config = dict(
    arch='resmlp',
    model='image classifier',
    dataset='patchworks of several textures',
    train_examples=145000,
    image_size=32,
    crop_scale_min=1,
    horizontal_flip=True,
    translate=0.06,
    color_jitter=0.1,
    targets=['centre pattern'],
    num_classes=32,
    norm='layernorm',
    norm_position='pre',
    activation='swiglu',
    mlp_ratio=2,
    parallel_block=False,
    dropout=0.1,
    inner_norm=False,
    patch_size=[4, 4],
    conv_stem=False,
    layers=16,
    width=192,
    loss='cross_entropy',
    init='trunc_normal_002',
    residual_init='zero_last',
    optimizer='nadamw',
    lr=0.0019,
    beta1=0.85,
    beta2=0.999,
    eps=1e-08,
    grad_clip=0.5,
    ema_decay=0.995,
    steps=7700,
    batch_size=64,
    epochs=3.4,
    lr_schedule='step',
    warmup_steps=380,
    weight_decay=0.2,
)
Rows from block 13 of a small image classifier, named by matrix and row number. Rows with one number belong to one neuron. Each number is 200 + 20 x the weight over its row's rms, rounded and kept within 0 to 999. All counts start at 0.
After each neuron's rows are labels from the 100 images, of 14976, where the neuron reaches its largest size: "responds to" is what is common among them. Only what is clearly more common there than usual is listed. The data: patchworks of several textures. In brackets: how many of the 100.
# gate: MLP gate (model.blocks.13.mlp.gate.weight, 384x192), inputs 0-95
# fc1: MLP up (model.blocks.13.mlp.fc1.weight, 384x192), inputs 0-95
# fc2: MLP down (model.blocks.13.mlp.fc2.weight, 192x384, transposed), outputs 0-95

gate.75,201,199,213,234,199,268,222,181,191,209,200,219,212,198,201,193,193,214,189,222,197,176,179,159,195,197,217,172,183,195,202,215,198,181,218,199,207,186,163,183,206,204,150,172,239,174,193,192,174,215,202,160,181,178,204,185,200,195,202,167,166,217,203,200,183,154,208,245,167,210,169,172,171,201,215,182,209,200,201,220,213,199,180,186,201,188,200,170,170,220,259,170,195,200,228,213
fc1.75,204,180,222,236,170,196,253,212,212,199,175,201,230,198,186,250,209,229,184,221,184,162,205,186,187,193,206,197,207,214,173,221,205,181,211,213,199,190,223,178,234,163,194,184,192,180,210,214,212,204,186,187,138,190,189,184,198,174,172,182,192,215,221,238,190,206,172,198,201,213,165,226,201,227,226,191,200,182,204,215,196,147,164,158,222,183,208,192,174,228,199,202,189,205,194,219
fc2.75,231,234,213,217,212,221,214,169,245,202,206,205,193,193,220,218,203,200,209,195,183,193,205,187,225,220,234,183,207,196,206,216,187,180,223,226,213,193,168,204,191,186,210,179,238,169,194,205,181,205,161,205,189,156,211,201,230,150,225,173,180,231,201,189,215,174,226,213,196,216,226,193,209,188,212,181,178,210,210,185,209,209,202,201,191,170,190,166,185,196,217,217,219,200,214,208
responds to: triangles (30)

gate.219,171,185,200,199,214,200,208,208,203,196,188,201,197,224,220,216,165,206,218,182,174,208,198,171,200,193,197,237,214,211,198,195,190,207,197,197,191,216,194,194,243,176,243,196,206,198,228,243,165,180,202,166,204,203,274,191,192,218,216,208,202,201,192,204,199,179,209,186,227,202,199,217,254,188,233,206,186,189,208,207,207,177,197,183,214,159,214,202,200,224,186,230,208,167,183,215
fc1.219,200,216,215,229,200,215,225,195,211,248,225,184,199,216,205,178,223,232,202,199,174,222,215,207,171,183,214,204,182,209,226,220,184,186,181,207,184,169,144,181,224,188,194,188,187,172,187,191,185,197,187,210,205,187,206,225,201,227,224,177,169,208,244,192,177,181,164,216,193,190,199,190,189,216,216,158,203,240,202,218,200,197,162,204,217,201,170,168,202,205,199,207,173,220,215,206
fc2.219,228,226,202,204,163,180,185,211,220,217,201,199,245,158,187,157,238,192,201,216,228,220,198,231,204,183,197,192,156,188,224,194,198,203,199,200,192,185,206,224,169,227,187,217,186,202,164,176,230,204,202,198,216,174,124,197,204,189,174,175,213,201,179,208,202,198,196,224,207,171,200,192,176,229,197,202,176,208,218,204,199,220,211,193,192,259,167,157,230,186,183,205,194,196,199,198
responds to: honeycomb (34)

gate.145,197,196,210,228,186,228,217,198,211,201,215,188,182,225,200,181,208,196,167,213,191,215,179,183,175,209,192,190,204,173,197,218,197,192,207,184,203,232,187,184,200,190,186,195,211,193,200,197,172,170,187,158,164,211,193,189,201,192,202,176,154,217,201,165,226,184,178,226,180,214,187,187,175,234,244,186,219,218,198,225,206,197,202,205,216,189,230,191,158,228,249,198,172,180,226,192
fc1.145,217,225,179,219,154,194,211,177,220,216,234,202,122,223,179,188,215,199,193,205,177,212,208,214,194,204,217,212,177,136,196,198,164,220,215,194,191,212,209,192,182,201,214,198,181,218,190,250,200,182,198,205,180,206,233,199,230,189,190,187,179,209,209,157,201,200,187,219,197,178,201,192,218,220,190,214,200,229,182,206,220,206,207,227,203,185,213,193,201,210,197,184,200,210,205,215
fc2.145,199,202,209,191,254,220,208,194,197,218,194,200,221,201,219,189,202,195,197,180,207,219,193,208,170,251,212,206,204,186,203,194,217,214,193,202,182,227,184,196,181,232,216,206,206,207,196,167,194,195,184,210,189,195,177,201,209,228,208,180,193,195,201,186,222,172,226,225,212,218,198,175,191,196,193,206,204,217,162,239,248,200,217,213,179,163,166,153,221,202,196,215,197,176,206,195
responds to: crosshatched (62); centre pattern: crosshatched (28)

gate.173,205,191,213,169,230,197,206,205,221,202,190,195,232,178,210,214,181,170,200,181,182,231,192,186,191,210,206,169,216,198,177,176,203,183,202,183,193,218,214,204,225,187,187,211,222,215,218,205,184,188,188,209,209,233,191,254,158,229,187,231,208,178,201,216,174,199,224,155,187,205,197,211,226,182,218,169,204,226,189,180,223,222,213,206,198,165,175,214,200,238,197,211,187,201,183,178
fc1.173,196,194,180,197,163,186,189,209,208,176,188,216,217,189,231,195,197,208,211,188,197,160,193,222,211,196,196,168,168,193,196,201,174,212,198,213,218,215,204,185,182,211,183,175,187,214,159,251,216,191,202,214,205,216,193,181,217,187,206,209,205,192,169,183,156,204,242,192,202,208,202,206,216,199,175,209,219,207,186,218,188,195,166,178,168,198,186,195,177,222,195,195,190,198,203,218
fc2.173,186,211,195,251,192,208,199,190,171,181,221,209,172,208,215,195,234,227,189,196,200,213,212,207,204,184,195,215,186,145,210,237,160,204,207,207,214,179,203,197,213,258,191,192,186,201,185,228,208,199,243,194,200,194,165,186,208,176,202,187,167,242,223,163,208,201,184,212,194,188,207,223,209,229,197,211,195,255,218,173,202,184,172,178,205,223,225,199,203,185,197,198,194,216,195,236
responds to: veined (35)

gate.303,225,217,195,230,225,215,203,188,210,191,227,197,201,195,200,175,205,177,196,184,189,249,214,202,223,195,206,178,212,222,197,208,188,188,203,172,195,238,181,205,175,215,160,171,241,210,216,176,186,186,205,191,227,180,166,220,185,215,220,168,197,226,207,172,204,206,208,199,189,214,214,193,173,183,204,182,197,210,215,166,204,238,216,207,186,197,220,201,185,198,206,191,212,206,206,155
fc1.303,226,197,194,189,174,209,189,181,161,252,217,219,198,212,219,162,237,190,207,176,230,178,184,223,186,173,193,232,168,238,234,186,178,203,175,205,213,174,203,207,218,239,223,236,182,224,170,218,216,210,242,199,204,190,182,215,195,196,216,214,213,203,230,218,213,184,242,202,217,189,204,204,150,201,188,221,193,207,194,192,188,186,204,200,206,218,170,187,202,106,189,197,192,245,182,201
fc2.303,219,167,194,198,208,199,205,188,175,178,193,188,145,209,214,218,221,209,196,190,225,192,226,178,203,178,189,177,184,214,179,205,201,178,184,188,215,195,200,233,201,206,168,224,210,187,207,204,182,205,198,232,233,224,224,204,166,160,221,229,184,211,223,211,216,221,209,176,213,185,200,228,225,207,204,217,220,189,188,203,175,183,192,229,212,182,212,244,203,136,197,229,219,199,194,175
responds to: veined (37); plain (33)

gate.27,194,185,188,193,206,196,205,215,213,186,178,200,177,208,203,174,190,228,223,189,203,227,192,214,194,189,194,215,207,176,218,183,209,225,169,206,203,203,166,195,198,195,224,203,199,227,234,209,183,192,181,197,212,222,251,190,226,240,217,231,202,207,193,196,186,189,197,185,236,204,187,222,238,199,191,219,201,185,177,224,209,188,195,199,181,167,180,207,209,178,189,189,191,151,191,235
fc1.27,186,173,212,205,200,228,216,204,177,245,227,179,191,207,155,187,202,199,232,217,161,197,191,203,194,203,177,215,193,193,197,212,204,192,180,188,199,166,175,187,240,155,192,180,199,205,205,202,190,191,182,184,209,213,235,215,212,195,215,179,180,210,229,216,159,213,160,205,176,233,202,189,197,215,213,196,212,189,207,194,227,197,201,202,220,205,187,201,186,253,193,184,183,195,188,236
fc2.27,199,213,196,202,221,199,184,203,218,159,198,174,206,188,233,191,223,216,163,198,203,231,239,226,199,191,171,211,183,179,195,197,203,212,209,180,168,212,222,219,202,219,188,188,210,215,200,203,229,186,219,199,228,209,143,184,177,221,206,172,198,205,199,214,230,211,191,203,215,194,214,224,217,234,220,229,176,193,204,192,153,225,216,194,182,221,197,205,211,185,155,222,205,164,174,155
responds to: honeycomb (47)

gate.296,228,208,194,208,220,258,181,180,198,204,214,191,212,218,222,172,195,210,180,202,206,216,201,151,180,207,228,180,183,192,207,211,195,186,223,210,159,212,169,201,228,191,164,180,223,185,201,188,165,201,160,163,198,195,198,201,220,210,200,217,178,208,219,187,233,146,192,248,205,167,190,163,195,197,214,191,206,222,200,216,187,216,196,173,187,182,185,173,189,201,231,192,196,213,249,197
fc1.296,196,216,182,213,211,214,178,184,205,221,234,166,146,232,204,194,190,211,181,220,182,208,238,189,220,199,187,238,214,168,190,195,201,186,193,174,201,173,201,210,228,198,182,181,218,203,211,181,181,171,195,197,181,194,211,184,202,202,212,202,170,203,229,190,213,202,165,195,197,190,214,183,214,225,218,196,190,213,229,163,182,223,194,195,213,232,227,205,188,204,190,175,212,213,182,205
fc2.296,213,221,201,211,189,212,185,238,201,206,202,196,215,223,224,171,190,222,177,174,202,230,180,220,167,180,192,234,167,206,249,210,186,200,203,212,210,226,205,187,199,192,209,218,208,190,203,226,243,171,191,204,220,195,183,177,207,193,196,204,179,201,197,190,222,165,241,229,199,195,207,219,164,213,202,196,197,225,193,228,184,228,202,209,177,207,195,185,208,177,200,169,215,222,207,240
responds to: crosshatched (26)

gate.319,188,195,191,202,185,199,201,195,193,190,183,205,194,212,196,191,158,210,226,183,174,193,191,178,209,171,203,229,198,184,183,190,185,220,187,196,200,212,197,201,217,188,239,210,199,205,227,254,173,188,204,166,203,202,285,199,213,228,222,217,214,204,177,202,168,177,209,184,235,197,203,190,255,168,229,219,191,183,207,197,215,193,201,186,208,170,194,206,207,192,179,211,213,172,183,241
fc1.319,225,203,218,221,204,223,221,188,189,255,222,197,186,210,208,182,221,242,211,204,153,201,189,217,192,195,215,211,168,207,207,222,191,189,183,214,193,145,179,185,212,213,209,196,172,174,204,211,190,198,201,207,203,178,213,220,199,230,227,191,178,202,241,198,160,178,185,212,189,180,187,184,186,202,205,189,198,224,201,203,201,185,157,200,218,178,143,168,200,158,210,193,190,220,209,219
fc2.319,221,211,206,192,156,176,188,216,215,228,194,208,230,160,172,174,231,191,204,236,219,214,190,207,213,195,207,170,171,182,225,205,211,188,216,210,202,174,216,201,168,227,170,204,170,199,176,161,222,218,201,191,213,184,120,201,195,181,169,207,213,186,185,202,205,207,185,222,201,186,191,174,178,214,194,202,187,189,237,216,195,206,200,194,201,252,172,173,196,206,201,192,196,193,206,188
responds to: honeycomb (53); centre pattern: honeycomb (26)

gate.91,153,211,201,237,222,203,204,194,222,145,179,198,192,192,222,222,201,205,213,226,149,206,201,182,203,188,184,196,204,167,187,192,207,225,217,188,178,220,192,195,204,195,225,176,210,212,192,212,203,193,181,186,217,217,203,176,222,179,191,194,194,213,148,166,216,206,244,208,206,195,201,219,244,202,200,231,203,167,192,229,232,205,193,198,209,173,236,212,197,239,204,185,207,144,180,224
fc1.91,173,203,206,218,204,159,204,199,218,202,214,183,227,201,178,185,233,200,190,212,189,241,195,213,184,222,204,195,210,172,207,214,189,193,208,182,188,215,204,187,181,199,198,218,155,206,181,149,210,187,189,243,205,222,128,204,191,209,212,207,170,207,210,139,213,219,192,214,185,184,202,188,156,241,171,202,206,235,204,223,200,197,205,220,202,213,170,196,189,224,201,199,198,224,210,203
fc2.91,203,211,212,214,175,194,193,191,198,214,214,204,233,189,185,175,216,187,192,209,226,211,189,227,205,233,207,212,197,191,241,189,193,210,204,185,191,190,198,203,199,235,216,238,191,191,170,186,232,205,211,197,181,149,121,191,230,223,186,175,212,220,212,194,212,177,177,211,181,190,195,194,171,233,195,183,161,234,225,191,197,191,195,187,193,229,190,154,222,211,202,222,201,242,204,196
responds to: honeycomb (33)

gate.128,157,204,195,218,210,194,195,203,211,181,186,201,212,221,229,210,159,216,226,199,218,209,188,196,178,178,189,241,222,177,200,190,228,202,194,194,189,205,191,219,177,193,196,192,216,215,170,203,203,221,198,191,208,184,216,206,229,235,199,202,223,187,182,240,227,193,210,195,229,184,207,180,235,192,160,174,195,174,187,228,216,193,201,201,184,201,208,199,215,269,201,189,198,214,220,194
fc1.128,204,202,200,200,210,203,203,218,213,182,218,189,205,242,252,200,189,190,176,191,179,235,197,215,197,187,193,249,221,204,218,182,186,224,190,193,171,238,187,206,197,191,198,186,208,226,180,220,212,201,199,166,180,203,185,178,220,184,189,169,168,190,258,156,251,211,182,217,217,205,235,201,165,222,181,225,204,222,203,196,203,206,216,188,197,202,242,200,223,190,210,152,185,204,211,170
fc2.128,172,173,191,203,161,205,191,188,187,232,210,183,231,218,200,220,167,179,208,210,216,184,190,183,215,202,223,213,215,168,160,193,218,195,198,200,225,145,202,219,177,238,206,213,189,173,183,191,167,165,203,173,187,208,232,196,214,220,216,158,200,211,188,197,205,195,190,187,198,218,198,187,240,197,220,203,194,210,200,161,183,198,198,189,215,223,216,190,215,226,225,228,204,214,182,237
responds to: bubbly (27)

gate.122,177,192,184,185,188,200,182,181,191,205,194,185,176,209,216,199,181,184,202,196,215,185,210,225,178,175,219,226,150,183,195,177,203,238,204,212,192,242,185,198,209,222,213,201,200,206,195,195,212,186,212,196,206,253,211,218,195,193,203,196,175,193,172,198,229,198,221,214,194,222,201,176,216,195,216,221,189,210,222,164,224,188,205,167,198,223,188,220,169,229,213,207,184,178,195,204
fc1.122,184,205,220,222,215,218,189,221,206,219,227,197,174,174,170,217,192,184,192,222,195,135,212,203,202,189,217,200,186,204,187,207,187,214,218,206,182,175,213,206,212,190,164,206,202,184,211,195,192,212,190,168,215,185,236,193,231,219,186,171,159,216,188,154,223,172,216,235,173,205,177,203,228,178,193,173,202,268,202,201,215,209,198,179,201,258,205,194,201,242,202,204,209,208,204,203
fc2.122,210,218,206,178,214,176,199,206,225,188,166,220,193,197,273,200,190,232,177,207,162,228,188,205,204,187,201,183,202,184,196,200,210,207,220,228,172,203,200,200,185,210,214,186,179,229,233,183,218,224,228,232,215,215,132,205,193,184,188,229,182,168,211,206,223,194,212,219,212,199,218,208,177,181,185,240,205,143,208,229,176,223,200,195,189,182,174,229,186,195,191,152,208,183,200,149
responds to: veined (29)

gate.149,201,211,201,205,217,243,234,199,216,180,191,189,204,190,197,222,194,205,193,215,198,194,210,180,198,226,211,161,180,154,168,221,198,193,242,217,194,226,179,197,175,223,142,174,207,180,176,192,188,198,171,180,187,210,196,166,216,199,180,205,179,189,146,155,217,202,205,236,199,196,196,175,226,193,197,180,227,218,181,214,203,201,206,185,172,177,196,201,202,260,238,212,191,193,238,225
fc1.149,187,197,191,206,178,207,200,195,192,232,196,186,159,211,182,191,212,225,212,195,186,164,223,202,164,208,192,229,165,198,214,203,189,196,177,197,228,174,194,200,206,184,213,214,202,187,198,253,178,182,201,190,224,199,240,188,181,221,217,187,220,224,187,236,177,181,201,194,224,191,188,206,240,213,236,199,200,193,176,222,181,182,205,224,212,209,207,193,199,196,181,201,198,173,200,220
fc2.149,201,201,189,160,205,215,185,221,193,231,211,210,179,209,199,183,194,208,216,194,202,226,198,182,177,191,213,175,167,195,213,193,194,188,194,229,247,211,219,207,179,185,188,213,184,206,238,201,211,226,207,199,254,219,242,189,188,183,220,212,211,174,180,187,218,189,216,206,216,213,226,182,199,164,201,210,222,169,215,233,120,217,214,235,190,191,189,210,165,160,197,174,217,186,209,193
responds to: crosshatched (47); scaly (41)

gate.287,186,209,209,172,189,198,205,180,212,203,187,218,184,200,177,191,205,193,212,204,202,167,210,181,188,188,205,204,184,165,222,169,181,216,192,218,197,198,195,223,205,164,218,214,196,219,212,212,189,194,162,210,206,229,219,202,242,131,214,209,193,174,191,216,203,221,251,194,210,215,214,207,214,207,215,221,215,148,211,190,200,203,206,209,228,239,197,219,205,170,176,214,194,208,147,236
fc1.287,193,230,208,220,177,196,213,215,198,219,194,200,187,190,211,216,233,206,210,221,209,241,181,216,213,196,221,182,181,184,231,219,185,219,204,178,190,167,184,216,182,190,192,207,199,205,181,190,204,186,154,244,203,224,147,180,213,202,152,210,199,189,193,138,200,202,207,223,185,174,197,204,207,218,216,202,206,229,206,217,221,228,180,210,207,183,194,206,182,134,193,211,211,225,200,219
fc2.287,195,224,214,200,186,179,207,210,245,235,197,232,222,168,202,201,209,236,215,238,190,198,199,190,204,190,221,167,177,163,214,218,189,173,215,251,173,194,218,188,169,206,200,202,165,170,205,174,218,211,217,219,214,180,126,197,185,216,171,206,204,170,175,184,199,203,184,224,198,178,199,182,189,201,182,191,195,178,215,231,233,216,190,202,205,228,176,181,207,231,199,178,207,187,208,188
responds to: honeycomb (35)

gate.236,212,195,190,176,196,234,179,199,208,153,193,199,210,200,225,215,196,242,183,218,206,201,193,176,201,159,200,167,203,227,191,199,215,180,205,202,193,198,168,207,219,163,184,210,234,158,241,203,231,207,170,201,202,203,179,202,176,228,191,216,203,205,186,224,212,208,207,205,198,192,194,215,223,217,207,187,210,187,206,205,173,208,198,200,189,214,197,220,199,191,222,207,198,229,188,197
fc1.236,187,207,209,222,198,230,228,192,203,203,213,188,179,195,157,193,193,169,172,229,166,206,180,208,187,222,188,181,226,188,178,202,196,203,206,173,188,203,191,186,190,196,202,160,218,219,181,202,171,185,198,177,177,210,214,201,210,208,196,174,184,186,206,169,183,208,167,206,152,229,195,195,185,196,219,188,225,200,198,181,220,209,196,188,212,157,207,200,164,233,237,176,170,182,220,206
fc2.236,184,211,188,199,165,170,195,244,207,171,162,205,213,187,223,210,188,219,205,211,202,179,209,194,242,158,175,199,181,217,192,188,197,209,213,194,203,162,190,215,211,200,187,203,196,200,180,214,223,213,213,204,213,217,192,187,185,207,186,211,203,202,181,227,191,219,192,193,210,179,208,213,208,206,197,210,224,192,229,175,134,203,191,158,197,252,189,243,219,190,188,196,213,210,174,217
responds to: crosshatched (27)

gate.331,168,200,208,250,172,206,211,198,165,208,192,195,196,177,201,201,224,201,189,200,200,173,210,225,178,218,214,218,158,224,218,239,189,209,200,164,220,185,210,210,201,211,186,211,178,223,211,199,185,193,238,202,204,205,234,185,194,202,178,132,214,228,194,197,207,224,203,223,183,196,197,186,159,195,200,189,200,225,178,206,203,175,225,186,236,230,221,203,197,167,196,191,201,208,199,188
fc1.331,191,160,197,204,169,187,245,185,163,194,163,177,221,209,192,200,167,195,209,219,211,186,187,183,210,216,178,200,239,176,196,198,206,210,186,177,214,175,204,199,212,215,181,159,219,235,167,215,183,208,215,157,188,203,207,199,218,195,204,186,161,212,180,219,172,175,212,221,199,222,192,192,182,210,202,212,191,148,213,217,239,200,201,159,190,207,211,211,167,244,198,197,179,209,188,271
fc2.331,194,231,209,199,212,221,211,211,218,216,189,217,205,196,230,202,198,193,215,215,168,184,178,206,201,200,220,209,211,208,230,206,175,224,218,246,211,186,213,152,197,245,193,169,195,245,195,190,204,212,216,182,214,199,169,181,218,165,210,202,197,186,195,187,211,186,210,209,181,209,218,173,162,187,192,229,178,181,215,237,272,209,202,193,194,194,175,169,176,214,199,160,215,193,196,179
responds to: veined (34)

gate.273,238,210,203,220,204,232,199,156,206,213,241,221,181,222,209,183,227,227,213,187,206,198,202,160,175,243,236,184,177,198,206,234,185,160,197,253,202,237,180,196,218,181,198,194,200,171,200,224,176,177,163,209,181,169,231,211,230,219,219,191,203,220,211,170,195,163,209,218,211,200,204,175,208,200,189,178,206,224,196,208,188,198,199,215,194,172,203,157,185,187,205,200,193,237,228,199
fc1.273,223,189,215,186,178,223,196,194,200,205,228,214,186,199,176,203,223,185,189,225,163,232,195,227,204,220,184,223,211,218,216,207,202,208,165,214,204,186,184,200,213,215,211,166,150,213,192,217,204,206,224,207,178,208,214,203,196,207,203,193,174,183,253,170,162,206,173,205,184,211,194,179,159,228,161,195,193,220,185,179,210,183,173,175,226,194,193,176,203,201,208,174,184,194,176,202
fc2.273,213,189,204,190,206,191,218,213,197,200,163,211,210,215,243,201,181,230,192,167,207,162,171,204,175,192,207,179,197,204,193,205,197,221,218,216,226,230,219,156,185,186,204,204,192,195,226,201,205,217,202,185,199,221,189,180,189,242,208,204,202,181,150,181,203,193,240,213,219,216,170,222,184,176,207,194,203,205,191,270,197,185,195,222,169,173,201,192,172,211,191,183,189,192,216,180
responds to: crosshatched (48)

gate.184,211,195,221,190,216,193,215,199,241,155,192,212,228,221,207,201,177,206,201,212,207,241,178,222,188,191,197,202,250,213,192,196,243,210,202,233,176,199,183,181,172,193,184,159,204,190,201,174,215,194,148,232,158,203,175,208,210,196,218,228,206,207,216,220,198,191,165,202,214,201,208,210,235,204,188,183,229,199,209,224,189,210,179,226,190,189,165,218,223,214,195,199,210,189,193,222
fc1.184,186,209,225,176,205,202,163,187,209,199,209,179,213,191,200,198,202,215,186,197,196,232,185,214,210,184,201,180,205,197,213,215,217,177,201,213,203,196,233,222,207,160,218,226,199,176,260,170,206,205,200,200,188,207,160,214,161,218,197,239,193,208,207,287,200,215,171,179,200,192,203,177,212,197,221,214,176,198,207,190,189,211,213,247,211,183,196,214,163,202,180,207,210,189,197,196
fc2.184,217,245,201,194,206,201,203,201,244,188,186,230,186,177,187,183,198,202,218,216,156,184,179,192,211,217,201,195,204,216,227,182,192,204,204,214,178,209,200,176,208,216,200,184,194,216,220,206,214,213,216,209,215,196,169,205,175,206,187,204,227,168,181,232,169,202,251,207,193,194,190,174,168,186,179,219,194,141,213,232,277,241,219,201,202,190,176,191,182,197,179,161,200,174,198,174
responds to: veined (47); centre pattern: veined (30)

gate.104,224,216,185,174,172,153,182,186,239,209,194,224,263,198,221,162,188,199,194,212,243,202,191,189,193,184,187,183,209,200,191,170,212,207,209,222,162,215,240,220,194,188,253,210,181,171,200,209,214,185,207,243,185,172,187,201,224,221,169,207,218,202,189,183,200,180,226,214,239,202,197,211,242,214,186,209,188,178,219,196,168,217,204,206,198,223,195,196,212,179,208,215,213,203,217,228
fc1.104,192,197,205,186,204,196,185,190,216,204,189,243,220,186,201,186,216,190,190,181,200,187,188,188,200,184,175,202,214,194,192,210,184,229,222,199,218,205,213,203,209,218,235,176,180,206,157,199,201,179,217,207,186,231,203,194,172,231,205,153,189,198,169,195,151,205,247,211,213,190,205,216,190,221,181,226,209,208,187,207,221,202,186,168,200,139,202,191,165,222,198,181,184,207,212,214
fc2.104,211,192,188,179,200,210,179,212,183,197,178,159,196,202,236,195,200,210,163,217,206,219,177,205,192,191,190,185,211,219,208,189,198,186,202,193,206,208,188,218,236,233,187,194,227,193,178,214,207,200,192,227,215,192,178,193,178,179,195,208,192,185,207,201,231,198,188,201,171,200,197,218,199,208,239,187,208,239,230,205,87,200,205,201,178,184,189,212,209,161,209,193,202,228,205,210
responds to: honeycomb (29)

gate.10,210,223,187,214,198,207,201,193,204,183,205,184,189,211,239,196,230,227,173,179,194,195,218,216,177,177,199,210,191,212,203,185,172,201,194,183,195,145,166,191,198,209,184,222,192,210,212,186,207,179,156,231,205,239,160,195,209,214,221,179,181,198,217,205,231,202,205,210,201,158,203,233,164,231,204,195,231,236,177,207,201,211,217,214,178,210,174,205,220,179,186,221,167,255,192,188
fc1.10,198,207,189,208,189,201,216,213,157,233,211,194,205,197,161,195,187,226,189,196,231,174,194,219,195,193,205,192,164,193,216,198,182,211,198,212,209,184,206,202,188,214,194,217,193,199,205,204,229,200,215,212,178,190,222,193,193,211,182,179,201,198,188,130,194,179,206,217,200,189,187,215,193,205,220,191,195,247,190,187,233,197,182,188,191,252,171,182,228,189,194,227,196,231,205,221
fc2.10,178,173,191,209,254,190,227,190,177,201,204,197,193,217,197,226,177,208,208,177,204,186,226,180,193,203,213,192,224,229,171,191,207,181,187,195,211,219,201,190,203,153,213,214,213,181,239,195,193,217,202,219,204,195,256,216,168,223,209,197,222,205,191,208,189,205,189,172,190,218,192,212,211,163,204,174,206,183,161,194,310,194,206,212,204,179,225,235,225,209,209,195,191,216,224,176
responds to: honeycomb (53); centre pattern: honeycomb (31)

gate.70,217,197,204,194,194,209,227,188,219,170,232,177,194,202,183,218,200,191,171,196,181,207,206,194,191,222,196,220,169,212,202,246,187,153,197,190,190,209,234,172,186,204,197,203,189,213,196,224,197,191,203,221,207,205,215,194,202,194,198,205,193,236,206,162,230,223,176,186,215,219,191,202,209,204,199,200,191,294,204,207,168,201,193,184,223,236,210,227,219,212,202,220,190,218,202,203
fc1.70,222,215,227,194,183,218,197,194,226,175,210,211,188,201,175,211,181,196,208,219,186,210,175,199,194,195,190,162,196,168,187,205,206,206,177,200,204,259,172,180,212,175,191,232,205,192,243,244,231,196,194,207,197,180,191,192,203,175,163,165,213,205,194,221,157,206,198,189,163,224,188,204,179,204,169,212,211,165,185,195,213,200,204,210,212,137,226,212,168,238,177,184,189,209,211,212
fc2.70,217,200,195,187,174,227,174,232,187,247,229,196,227,204,166,196,180,182,199,189,202,223,165,200,204,198,220,215,190,181,216,173,203,192,200,257,226,189,211,173,194,250,211,198,187,217,192,216,218,202,190,158,185,182,177,189,230,175,209,202,185,173,171,200,237,177,183,188,216,207,214,181,209,201,208,182,201,213,253,165,185,208,194,199,195,213,181,169,174,219,207,209,206,189,189,242
responds to: crosshatched (36)

gate.157,237,206,209,220,200,225,195,187,178,179,218,204,202,194,186,211,234,187,219,210,161,189,196,212,200,228,187,190,189,201,192,188,188,208,207,191,199,232,195,218,232,228,236,194,195,202,177,244,219,203,196,180,182,192,200,187,242,195,158,203,221,221,184,156,155,201,226,201,193,189,204,205,209,201,191,224,175,214,179,185,189,183,187,190,211,177,190,183,225,156,209,176,199,194,208,210
fc1.157,167,175,197,214,226,226,193,206,186,154,171,185,199,213,203,229,176,215,196,202,194,193,189,226,215,217,202,198,213,204,176,185,210,223,193,187,180,200,211,181,203,179,198,166,186,188,217,208,197,205,154,192,195,223,204,202,230,260,164,207,216,199,177,257,163,203,175,172,199,183,172,188,228,180,199,192,203,221,182,209,236,200,197,204,193,173,233,204,213,271,202,188,205,176,202,223
fc2.157,168,192,217,180,226,200,203,196,211,202,200,173,180,199,201,233,198,206,185,211,192,198,220,184,220,224,195,192,227,161,194,214,224,188,215,180,215,189,206,203,200,224,188,173,216,192,223,177,184,214,179,173,188,220,204,191,218,183,207,212,190,190,217,168,259,219,154,193,180,251,236,192,226,194,218,214,191,201,230,178,186,177,183,196,203,188,233,231,173,182,221,219,215,187,195,157
responds to: bubbly (27)

gate.21,195,211,205,194,219,207,174,196,232,179,188,209,205,219,224,172,161,214,208,202,214,238,190,201,225,205,204,214,217,201,190,203,221,201,201,184,178,230,202,210,209,175,220,174,215,213,211,199,209,186,168,213,223,204,228,219,221,208,208,233,216,207,190,234,239,185,192,199,212,214,227,199,261,187,206,207,192,141,205,187,189,231,199,181,194,186,205,196,240,186,201,204,243,191,194,174
fc1.21,171,221,210,197,199,163,192,225,234,201,190,202,207,200,221,197,224,215,180,184,176,233,196,222,189,204,209,200,196,243,207,223,199,213,208,215,183,200,174,179,167,218,189,193,199,189,201,165,229,201,161,215,211,221,152,173,194,217,224,217,194,204,227,192,233,193,170,205,208,199,190,198,179,188,204,174,235,230,199,211,191,189,182,210,174,219,158,203,202,184,187,233,197,204,215,198
fc2.21,210,223,210,192,198,213,185,208,221,193,199,222,209,182,205,188,229,207,195,204,189,212,193,247,234,202,197,206,193,175,234,204,190,208,217,209,198,187,214,188,191,286,205,191,189,210,165,184,241,206,219,180,213,156,93,174,231,171,195,185,198,210,199,195,224,200,193,220,205,192,205,190,170,215,185,214,177,183,230,202,249,208,205,189,189,224,193,172,185,202,186,191,218,196,175,186
responds to: veined (28)